{"crop_scale_min": 0.8, "mixing": "cutmix", "label_smoothing": 0.1}
Rows from block 7, named by matrix and row number. Each number is 128 + 24 x the weight over its row's rms, rounded and kept within 0 to 255. All counts start at 0. Numbers have three digits each. After the name is the row's rms in percent of the matrix's.
# mid00: scale 1 3x3 conv (model.blocks.7.mid.0.0.weight, 64x64x3x3), inputs 8-15, a 3x3 kernel for each
mid00.0 099:086132130114135157094115140153137137149117134128111123098106122141122115085092123129126133139139129118151142139094087121177126110121139135133091136153127147123105147148124138125110116125155105113115115124131153137124
mid00.1 095:132161165135110141140098101128129148109145120126116107135134132132098119101091069130114132130083117120122136124090120141111097124129115107137150160105162122108142127103101130117140142104059181161162139162154145125096
mid00.2 101:136125094131153113149147137158158142127147152122127126103123080111131129177164161149119116127124133117168116177129125151116115133127105146126141105122146109111116114124105099121129091127115099093101168148172149112115
mid00.3 099:123133121101113119095105111144137110110101129140110104129114109095130142089082064136125106131138117092126119154129128172127115122137133125134155121114135148144114121112108158139135091146114164117122131101101128101124
mid00.4 107:108136130116085146136101139090135179149143152163134127143136110133115090126072098134185170127114132143143127131124145123164157148155117100097071081106092095106108151125126131147140165184181129156114131146127148141136
mid00.5 102:137168167146130103169131115182133112141131108128120126118127147136120133140077084145075089145163112161156135095128126089098157115102125128089118122134143144160163132193155165160145120115123093169186143158152155130107
mid00.6 102:146117118165135115152106111121116169153122134123136137114144148116124159104137156113135102114118129128106128107101126133168134150118091124176164160154178173207157134168109157129119141144143122139107156171146142187176
mid00.7 105:123126147148135115127102098129140132113135112130119103154143132108155137129138142133147108113137120133131096112157124094104179099161110108102145092136148096147175150131140174150102102103121121121177076123120100120129
mid00.8 103:112134137132150115117137124121145134136120151138130117139136145153100080155099080107131112114135123119117146146140101129139132092096139108183146066060131088108106104107122105143125136123130150141158163145113197177137
mid00.9 098:128138125167168142161150147149131125116123116128109119108092128145138197111132159112126106091119113128135149151119125109101129155173144124132138122095122141126112122113118131123104082086113123146185119137153086079100
mid00.10 099:109112134106122119108108107146116126155108129149113133121112115135138149137149138148132118100095121107123122140143103129113141103140145133202128157148137108129173127056105130117111112083119137129151146125142154145143
mid00.11 102:107106102117154123093118113105102202137133127144121120132135126129129106137141105123164147122116117128116147132099127129126136099100101135125157178124134107082122077145134095115153130107141084133106131091133108117100
mid00.12 099:143156152114131106121105102138143126146119137127145120135140139132131121115134154113153145121154154145152167105122131086166148096115132145093096160168119107171117068115143125102112107119118148144140116121127127159137
mid00.13 102:120106107120133129089130131155125123133136112128107118146123119100105126095103107127120119134130098140097130124154156127177109131139114153170124095158126125147100187154154145084157127109139146141123136119157127106092
mid00.14 101:111125150136141130135133114152126098117135127137106113115128115137163180131138116142114135144134131125138166170105125147093111137121138103103114106107138115095143107117106099129116109165123118131170131129191132136143
mid00.15 095:094120097113145146131172155122124120141113112143140130157129155154161137147174176135137117160096111131138125109162126137148094120132115125114113095097090130098110116098135152124121144156144126137151141165167142131113
mid00.16 097:145143153119125156093097113102112122105123109110118096139106109103117102091102129103094084117111102153142142167159131148152116153144156143109132121131104098080130141119120132137150129128151151153162156156175148161184
mid00.17 099:150144168164156160128141139075115126112117145108140126123091139136118127133097137134081070129121096124107107110121135132125098120148128118121131146141152139083135093084128127122115145115113119108150136158106117161111
mid00.18 099:126128086129151121179152130137106131146132119153146146142126115174148155148099065122140122094114127107129130104099142125137119129128134121127125089127118155105102083094073137122116095108114154164131167158133167127152
mid00.19 100:114112144136110139146117141182121165087125191129132177134126120119125120147143131106112069085119111091115115118068128093149147091127138130131143180124124132104118131161147141118144127128136141146111118120141077119057
mid00.20 098:115105125145137148144107111084148175132147157098144125131135128161127134116120073119124135094140153116118124107073097131135187139228173105105126126128147124141134080113117130156124135143112098119122100136157168146174
mid00.21 101:140100113126108125124129107131123120120135150161150149140145149134175134144164094131100140162147143153155170083125134121125182160104122101128121127143160107127170116149118117120103138109081099109117133131084134133123
mid00.22 096:114109114147148171139122107100105105145120116148135131093143160164121116117095088141127175125109145135137123129085124139113157146154168117163167131149108128111123107083102156131116147137093113145159108137166132117135
mid00.23 113:103134097116178145071159114128119110145107105137109123126109164104125125118140138130167132146142144127140140127129134162148109160106105167121112128134121162124117098108137125140137115133112086087119080104154114130099
mid00.24 105:158133131134120098102092099100133185079151168101131113102116125126132129117094117151125116138131095140145105155122143102145150084160125132138149125128091110124110121139132154142104128120097112109115094097114146097084
mid00.25 100:121141143152147156145113125149123117136135109123172143144171180150170162132087094103130132111108061132099121147136135129120100129132151150118158116168136150123093088083103116138100079100116161158162151187157116136152
mid00.26 095:148139139101119139129110101129104137100136146132124120114114124109130136100134096124120127129133106128131126128119112143158165104126140117102151132111141129138138145103134132095090064093087120148147115135118096090126
mid00.27 107:153147102131142132129131119180148086186129122129106149100128148115113143126121169125091069139134110128114128103125174149202169152125177151133130119112122144096145113149128103131152106121122104107117122130118060112137
mid00.28 096:140156119158178122137178118146204176174212198170146151126164174125147150116128140152184132218226186148209186117110137153110114128106106111168124120113121165143129144133105149133090154144103129110121102140115101138110
mid00.29 099:135162145128133106101109113185155146101129139128145129118143127108131117189202164123145134145150128128124106127161133141137110111099127100110097099091103145158123120106126123113120125174141133145159107120206108148171
mid00.30 099:163122145142135174162136197122103103111107119106131144127117166131142135109100152076088087106134078125129134104118097133105070127123071146113103112173155113137142096126123117153101121115117147128169127095144124097115
mid00.31 106:142134131119129135106103119148116093158161132151127101148113145153147118119097078109114126112120109124090118158148114099112117122166180156127170108104134134099107084088127112127114150087100109077114106121108153115122
mid00.32 099:185163112136133137110107140119163131123117120112130120129126172101099130129129130117096132131115110105110134090100123128141140147133133150209132093136145113107172162104110099122138109114131143099123175103129179150132
mid00.33 096:137111133140132132111122133115127123120131144149118121102121122096144131128122109145159119133135112134158119122099141195155143133144144105131122109101146178178149124196156130171168122149118171123098122163125129161113
mid00.34 101:147113133145114116135130111167138112119131119126126137120111113137100127125120106161166114106150076100136116083096124125100103148153113142141120125105117144160119156120105166120104131107119112128115131136136138142120
mid00.35 100:133108151139119160139127118123127106101102128138108133118104154114089130141145151106137154179104130101110116132143096175105086112114120118146157119131128148123081123111113100132154108170133126136138118162159120129136
mid00.36 099:105146101115118102102115093105097154113130143136133160118150153126172141097104129156180202135155150135116110155124120067130094124115116145142146123137175095103162141130112149123115113112117090144139130162091096111127
mid00.37 101:117119121137124114129147115113152102129123079131148142082117121140109114121128100177139153152164180110170152114135111126119129131182097103147131087096110112126133129113109134113106165152152142131150117138107148139144
mid00.38 098:105133108106118122137117095117126121130136135129107136146130108116126133111109149106099101153121103137147105140076132177144077158178098129120136132123131143146146107135135109130145141170166126199123105169140115119141
mid00.39 097:142165177147121113150124126113125136119112106114111118129141119138118098166133145111134121127119124126121132133144191114134103136121117128103131110207158121165157126152147110151130164124093143134101128124116148129130
mid00.40 099:150143142137116153118105148124098102113117128122155127130118164121089104136084104154114098145116118138142117113097071110148132117178139144109123162105111143134108143189122116143121101139106147110102096096116117114153
mid00.41 101:159136198086096181112126147156131164122118177138120171132156168109134132108156123115113132103106133135108122166124109105085144119143128129113097159111123139108160139170188108111182110108187148150165109131141102105149
mid00.42 102:162099136188138176212166156144112106122143158129101133101121198112138141090124124095121137124134154124134147111148111115130114148128141137181128140159133137111081101095138124125108097114146099147160066140136100128106
mid00.43 098:103102142155149178137161194133126150131117129152140119169168172172155204138119157137142114144132105149129083129136089128127096143109121123093125125124122150147156134148121135107126114115090139097106131103115102090125
mid00.44 104:120139108147129101113110132169110110156125115130152139133128124170152151097086099135126142143129151171146101104120200118135142147115103112125137113075139089141153138120101141156139159132101147110083149149086152162149
mid00.45 102:131140098135136090138107151132142159104122144128153159121121116158145112111115127134143114144118083123109121133112128120112124098128113096064090120158131120148118147156150136128097122136119163160154168113106139103134
mid00.46 097:154144141111140128111120104106082096138114120142127140113148133105127135138137107111113084097104107145142134134168110099130144120151115121080126125105113144108143074110093096112104092120101106135103145116126115120084
mid00.47 099:126112156132107135130123127120094116122119136119080101118126118149141125144135156142137131147155127087132127087081101120091148169149162104117083100144131121120125131119124147107104156107150104114077169145102177163169
mid00.48 100:139131130132129112121133110125142106119125120126136155150111127142154167144196151114094108118101095115117124131172120128128122112114134116139121165159155108075107119127159140102125133149148117118117117096085126141109
mid00.49 103:115151162116137129109131135119165148136149141169154157146136131119148136169170148135155139089127132113116110093103145143157189153127115117132151112139137112163158107110100164096122127134133142119136135143150126125118
mid00.50 097:141110117151145143115103125117131134118124124150133108121128127121158127110067093143136095104143116128129107108131110094101150107124093139101125123155105116120117141102127131130110130071096133129180171163196124143175
mid00.51 101:121121145128095128117113119138139126127108152120124154144122119150158113127070088106105126147114131137159119089158130123143128102150127172109089185109082127165125113138141139137089135090057127099119142123121103117115
mid00.52 099:157152157137111123121115074107143149140118140170126136115120112143158139139151148108107133126142109120079077147141105131134085150137164095098114132106130112128142105171141100130141099103089130142163145160134134153192
mid00.53 100:148150159121097115129116116139120107146122111153119122134152135099142131155126107125107125088107134126139163125146146128129128150147135110132135094092121104108132119094144108127117100115106121125124139150137122107103
mid00.54 099:141136143158121112122111095118140149115127133116124130130121119132113119108139097147179180080095127117093120093095124140208149128129121113121139178132132148168170121204162113162162107111131139169118141161166119105131
mid00.55 097:165121155145117103141120113135098134144125133137090118138108137154092113106055116116145147128118129108120110096123117130115125171147126122120192089112121111103117146122121177099118155126173134116105135137111101120115
mid00.56 100:121138170141147148111121132122135153136125133112130101161137101153109103094075105117139111135125114126117137138129174121148149119158135157104118159112109177119146138164119157104091130109105136121104121092138125123133
mid00.57 101:117117143113136122123175153128120097126134124146118118155114131098123098101131115153145117137118128142120095121076127101103145131110119112117109138111129114117128080106143088115150100139120121132154119146149123137132
mid00.58 100:123120167131124133145098127084123121102131143103137121102113096147156119106129170155121146115091114136106122140133166088150145108160115111108109100095126085154128125164106133105098116134173067123113118149135112104110
mid00.59 097:154150137160132132130122134104118142125126119143122113139117104122112095119101103146127120147131149130112131117108136127180124108100118145158180119134126108112119093112107109142126092105094136122123127125094099110090
mid00.60 096:120119115122107117157146130122129123115118162142118138073109114123185172110164183150161148160117129148146140128144137151142107107112099131135104124088085121129095106147167115140189127152170147135143172170158110150126
mid00.61 096:174126130155143115155132140123120130112124133119125122134163145129105152197165158114115121123156091125129120137102137122145141116106122108139158087043109118114121134167144160144155190145143141169135142118128147116135
mid00.62 099:177112127122102136134108154129143115123116090138117140157163132155107125128103115113129121093134135138099147131160089107148155118128088137114146139119154136083155159126121158121133153124132174163132214163076171184117
mid00.63 096:110144155099129129126124109145129109135117111122097111172158140132141097108099141141137147102122165162168144083121112120156102131118100111138092127078101113120127157115166126122093119123137151133147140127152134123127